From a checkpoint of a small spectrogram diffusion model: widths [96, 192, 192].
Rows from block 3 of a small spectrogram diffusion model, named by matrix and row number. Rows with one number belong to one channel. Each number is 128 + 24 x the weight over its row's rms, rounded and kept within 0 to 255. All counts start at 0. Numbers have three digits each. After the name is the row's rms in percent of the matrix's.
Before each channel's rows are labels from the 100 clips, of 14976 (inputs lightly noised), where the channel reaches its highest value: "peak on" is the class under the peak. Only what is clearly more common there than usual is listed. The data: tunes sung on syllables by a formant synthesiser.
# convs0: first 3x3 conv (model.enc.1.1.convs.0.weight, 192x192x3x3, each kernel summed), inputs 96-143
# convs1: second 3x3 conv (model.enc.1.1.convs.1.weight, 192x192x3x3, transposed, each kernel summed), outputs 96-143

peak on: /i/
convs0.80 092:085109111149150113097102099142118122093110087146127109143116121123119112080082103088104149098156087144123135103133156110198116099116134093157136
convs1.80 098:127156151111139125094102135090112151164153116122147118137131145114128155122156109126118160142103145123089121150132149142100131111119151121159102

peak on: /u/
convs0.50 123:118118126164078098160173116105124113151132137100119086112127106153154124089152141133113126112120110134107156107106145159133106148135107139123168
convs1.50 165:124111147123129169136115136110113110139163130136129147110164144114152155119142137101152132125115122115144138113141130122119100112149154075124075

peak on: /ɑ/
convs0.93 111:132197133127148121157102171113105145123098167088144119148125103126152146120102129145155154104139141093135141126108132162134108110167137111139106
convs1.93 124:080141104153154086094115118126136123148181122113150155125110117101158124142113110102134076123104089095159110155141159114124159119108117097121130

peak on: /l/
convs0.148 113:132147138147102116180148116128167141145115153113121113166112091134152117078116116107137139090138107118116145080133147182108095118112108150143132
convs1.148 136:122087122144163160109111112119076081139145126094124140142123144137119139133093103128204090107116162125154191179130157116114139121128126113136147

peak on: /i/
convs0.66 111:090084107140108103147148095183144120125128128131147120202109147088100089107133112143124135119113098149132105093165120084123097133120124149122144
convs1.66 127:119142115162110123107110126114119137120139103111085107104162088153099106150166108121103135145135156165138146102108100120133040099129132111135099

peak on: /u/
convs0.125 080:149149139121140113126176148151121145105099103138083131119130119086138135130158110142105120120166132148122125111104151155128114151153106139115139
convs1.125 075:118097133119135100147109116114132073142168127157174134119118166141121090099103158103120116127127107117138158150171128119125134105123156146155125

peak on: /t/; /d/
convs0.79 098:103081139118111130118149087155132143107092087148133128180115136134112181124127155108168125067187156147171146102112148135077143122082126092136171
convs1.79 107:102127129128139106138162108106143104157166103116136122087121143106146161142132112101148122138114126121114126147101079125127125136152145161127111

peak on: /ɑ/
convs0.59 103:120102105136123122113116143098155151144092129086117117107107132129137104130176166148067122116113167124124169090115102135094144130110129147111121
convs1.59 093:150144147090076155161129165149130098140131130135128103099114130123126138176119146103118150112101135137100121125143140156154167105171096147129179

peak on: /u/
convs0.179 113:111091144142120106110103080109150118101143124172137118101114159168090161099119129141132114043126130123112121105108173130111130133131130137158143
convs1.179 104:106139120136145139102138137118119128101141146104142131086106107070153115146110095134167104106143076130134156169147127148099120140120133131103119

peak on: silence
convs0.159 116:113130126100119083130100141110116146123111152074098123119147141120126096076117112077092081120094086102119142119158116099078105142141108133132153
convs1.159 126:155121138127140134146080134106148128147153121122132135115084100141127135119163104086159126166150109110118130138148119136159165113127137130128169

peak on: /o/
convs0.164 096:107111157148135131127065107123073105122095177137118121104115099132109141081110116050089107078157129109171121135120105110085137139130138099115175
convs1.164 088:079168100110119143170123163121133137100150129094159141104156121129115107138166090152118149135124140152124130144098138153081126122133123156129104

peak on: /o/
convs0.169 103:171104130164101084080123144150125132141156082155139108138113122139128136134121157146108143134141092156143148120125192164167151111122117103149079
convs1.169 083:157107116100168133162103145120121146122117128127103106165093103145162166125150138178107110125103129114150124134136119120160109128109152137110153

peak on: /b/
convs0.182 109:121092155147124136153137100165141130144141119139127105126122136167102092149134112191147137109140113115139135122159155142119105159139113158146158
convs1.182 109:131155115143130154100139115107090145123096166118161108104155131115145126134172131173078114094140129123151127143125168108106077135130112134095116

peak on: /t/
convs0.170 098:060106105065140116083104140094134113088128106144138122120117140148134127099131092121120092141097118113136089124079142163155105133091106080112113
convs1.170 086:133128133195088137164131120148101095105090138113112106096136064101097136121136098106172138117084088116124121145096122163093155175147170139095134

peak on: /i/
convs0.81 120:118151140119096130146134064127085131122132187080105142149111146156188127132105132094065097115180120128140131169157125098067131142114125119105137
convs1.81 119:140101090147096096113144147087133126128148136124132104144137147171108118107143167114157161102130153144126157146121129135177119104104136103170124

peak on: /i/
convs0.107 098:158145066133127097127141130148159124138140115129131146180100169149127111130108111117099100150149158144154139126149134106082107160149118121102144
convs1.107 091:109087151134128127076117140129112121108140147166140103089138091109148125157149122101126169078125100154129120147126078079140183123126137126113126

peak on: silence
convs0.153 101:150123155138137125102133143151106134119135073140179110153131096141120128135152138124085121109132129126135125113098114126055138132118133139144131
convs1.153 091:119094145103137174042114158103149142123144181096107125110087158093141124149165118110106106110072092128126128087148127094113107136149114099102136

peak on: /d/
convs0.146 103:153103145133110092119126151137096134126100137142166190175110074160112119134119127100106127113119160148131151127127132122112131124120134108132116
convs1.146 096:153141111157152134093111127106136135134122094142097124074121147108110140137156069122142086121141062093136112081120109114138142174162128133105101

peak on: /i/
convs0.166 111:157091124165124081106143106073137131191134120132113110139115103138074128117119133127130117127127141138129142123096130140092132120116151142129159
convs1.166 087:165123143140056138122141152166109108120130115153121091157111100129107150164100118130137110117113129087123121120151140113124091114091103130165093

peak on: /t/
convs0.150 108:124098152097096131142149129097129125123132146090091129132126086127114100108096151131109132084156133150096118150137082114074126148114150141085112
convs1.150 115:111108115141133152191126116140106091134090156103097137109142104162156132151148108167142106159128159106118132085107165140108106143145142120090155

peak on: /i/; /e/
convs0.42 100:124128137145174103116132101128150098119124095123129111167099094153115126144145105168125139111100154096115102142112138122096076164138150140152110
convs1.42 108:160114117145151180102144110130121123116163126128153119124138158140193135129143174143122139106155142115177136143119163134087178192143099143132111

peak on: /u/
convs0.57 099:143113121165103086166139172090127138141128115091098083120144074140168139137128117160087127107119127143131126143152129126128100113142137142091135
convs1.57 153:106135142088123164168155108148125131116144108149134136131144123071135114112083136110170130110124106134141121154101086120137117106166154124108094

peak on: silence
convs0.98 084:166151096120133130129117121189138111132135173100108095126113117160160108133128090136195126161151135133115151117097099122123132138139116088124116
convs1.98 071:157119124165101107107145149086123100152101170109155140139166162108073128135137113116108080103069132130163115136103132111136116105100125130191128

peak on: /o/
convs0.49 112:122107113120159136122132122158109111162109135139104134129122083138128095096145111116151104101123115131096151136145089139116112079090161117127207
convs1.49 091:174161154149086097137115151119107130147184115076088131150106168111094123115098144123150108162144165097177130109118137168125171154137150152161155

peak on: /i/
convs0.34 108:104124133134163099124116113115125104101123139122127101126157118129123126134115184143127120077141101124129106165090126148111106066147143161112124
convs1.34 097:146126131105104121118155132165118111142141118128141130131108098122133125092179118126127161122132129106128126111150147133125123122133123123085107

peak on: /n/
convs0.163 087:110148116123121153164093159134102136112097155142164134147140153124153160069110118124175097159083109144115121078157103058112134091123164128114137
convs1.163 074:098142123093149131130092146126155101135152174109124124176145174118119161147135116137125123128148173132132170160114132140131142164139095124102080

peak on: /b/
convs0.176 104:105149135142126108138090134125095069119140120146135131112127127104125118085062102090123148055143100113103136097141172129194122142157158116144142
convs1.176 141:143143139120153129134125131105121080136133109100148102035143131153096148112135139092111125122124094115131106190120085142122103133117124141153127

peak on: /u/
convs0.105 119:119147151106110149128114136113138138133111111096140118075093149112127090105152102147136103151121089126107147117154114138153089096158105163171117
convs1.105 113:159193131155115134108126091130148111121147124163119116131139128103117129107076133137104175109123142116129134144123098130141115119158093099131125

peak on: /o/
convs0.61 102:117134106143116131118112157143118120158146108089120103111138096146101102143095139133139122081158084098127089140138153109128116127138130136091169
convs1.61 083:163140157124185070136128095136113156148127105159113140125150076059098169163111148108086149115141130147166136118099094125114157103129142149126122

peak on: /u/
convs0.130 091:104136141101153121089164147195172124150153121161151131127071181144112131081129112181155111104102097112155117135139143149155073058132112090092104
convs1.130 078:147146120158154101146087162104117154094156111125131122092134110142113116142152108101162130147141116126128127132145090124145142103148134133156126

peak on: /t/
convs0.47 101:171101101128143072094096131091122159147129144130131116146147133140077162131169155100172170115122160117158137134137128138068159157124095118156166
convs1.47 083:104123178117122144140136139108085151118128102116113084122122116094154103151096133118123138130121116132119118126100138105111098114139163119158127

peak on: /b/; /d/
convs0.137 083:117096138157068112127110150089145118146141157092115116149125187130088128093102105110103138151153122131152134101145107119107106118132125111136137
convs1.137 132:171100150135110161136141094112148128076123095114126126101162123154132140093114116108096130122115142144077105164134091133117117130124101184166174

peak on: /t/; /ʃ/
convs0.0 103:160145143155144136146065106137134130144173207130107127129119134119091142118138104111136109151108129100096149109142116136090055104161108124090120
convs1.0 090:127123107139127165134139099154082123127118124122136078144147127109079122129126157079123136115127151109152097124155151112141163082158146113121101

peak on: /i/
convs0.74 106:119127133127111100132121135160102145121143135148107102195116145098130144109124150148154125095122130112116160117109105180076118118149142109104155
convs1.74 124:157123154134122155121154138129126072109044102139140117102149168133145119108148150138106123110124115141134136116156161120173135156123156147143090

peak on: /u/
convs0.35 097:141091123105104117113102089150092103127117093113122109089126108135106096139161130138118146061170149131141071162140095150121122114110110096125186
convs1.35 087:103156110137136133105128130135139169106180105140139147168132119092137162141066131148153190189104119151109123142142128132099145132129108121103122

peak on: /t/; /ʃ/
convs0.131 100:098167142099129188162138150175137141135165121131160130148096121131152111136117124122151140112160117151111169109124118186198168133140113136157126
convs1.131 102:145098146146095073093122124104141105137108129106097082133117105104138153121163134124113095160174163137124138130144117104124128132056157091137104

peak on: /u/; /o/
convs0.143 081:139155131185139094133120132120149158139151145120095123143084139107107092129094122132148133142132140118128154124150164151121159135164142159143183
convs1.143 072:126083143100106108111152139129096135132114119148124126120121094127142105150159118113116161111153117113120144112132125102153151100049145089135133

peak on: /æ/
convs0.157 094:143094124142132104118157147108135136114139104124094125129143134146127127125141136201130113066093103096143114117140161116156139131130121137150125
convs1.157 087:084113111132112137155163145164144121115122139116129067100120146145148120180113114090089102199114139143129131112129127126128108144140126117099133

peak on: /u/
convs0.154 100:153119118169126081117093095102138118095120113164102147159150157104156101105164161140070116164122157113143106117124162144120137152147135116090152
convs1.154 081:088117141097107143146133140137131159171130156101128129145106144159126091127119104180156076111126098138127141124147148093103110115118098118177137

peak on: /ʃ/; /t/
convs0.100 104:115110132122113126144134102125142138146111126073137147155141101122173137140107126137099138169129149105159162113102126133130141152127154132143135
convs1.100 114:150072147143106122138120131147146148145095166158144079126124134135132134193105130093116093125122135138168055140117150151088160153132119096074138

peak on: /ʃ/
convs0.41 114:075152101131120135138142114105131153113097084115133133161106150106101112109108092101112141174115105095127119143161117122093132100103135122158114
convs1.41 131:093091100133156126110119149123162124104136132153124147156119136138081121183123129132102123115119121125137114094094125098119157136150161124117089

peak on: /t/
convs0.152 105:128091151106144125112188120192202111108134115126168161142110143144115085124134110117108127101139142129138155107140134129114135116117150122152148
convs1.152 124:135103147165107123119115136130106133164122118095082113096132115129105124128139137113131113137115134141101154138140144129132086160133107146143149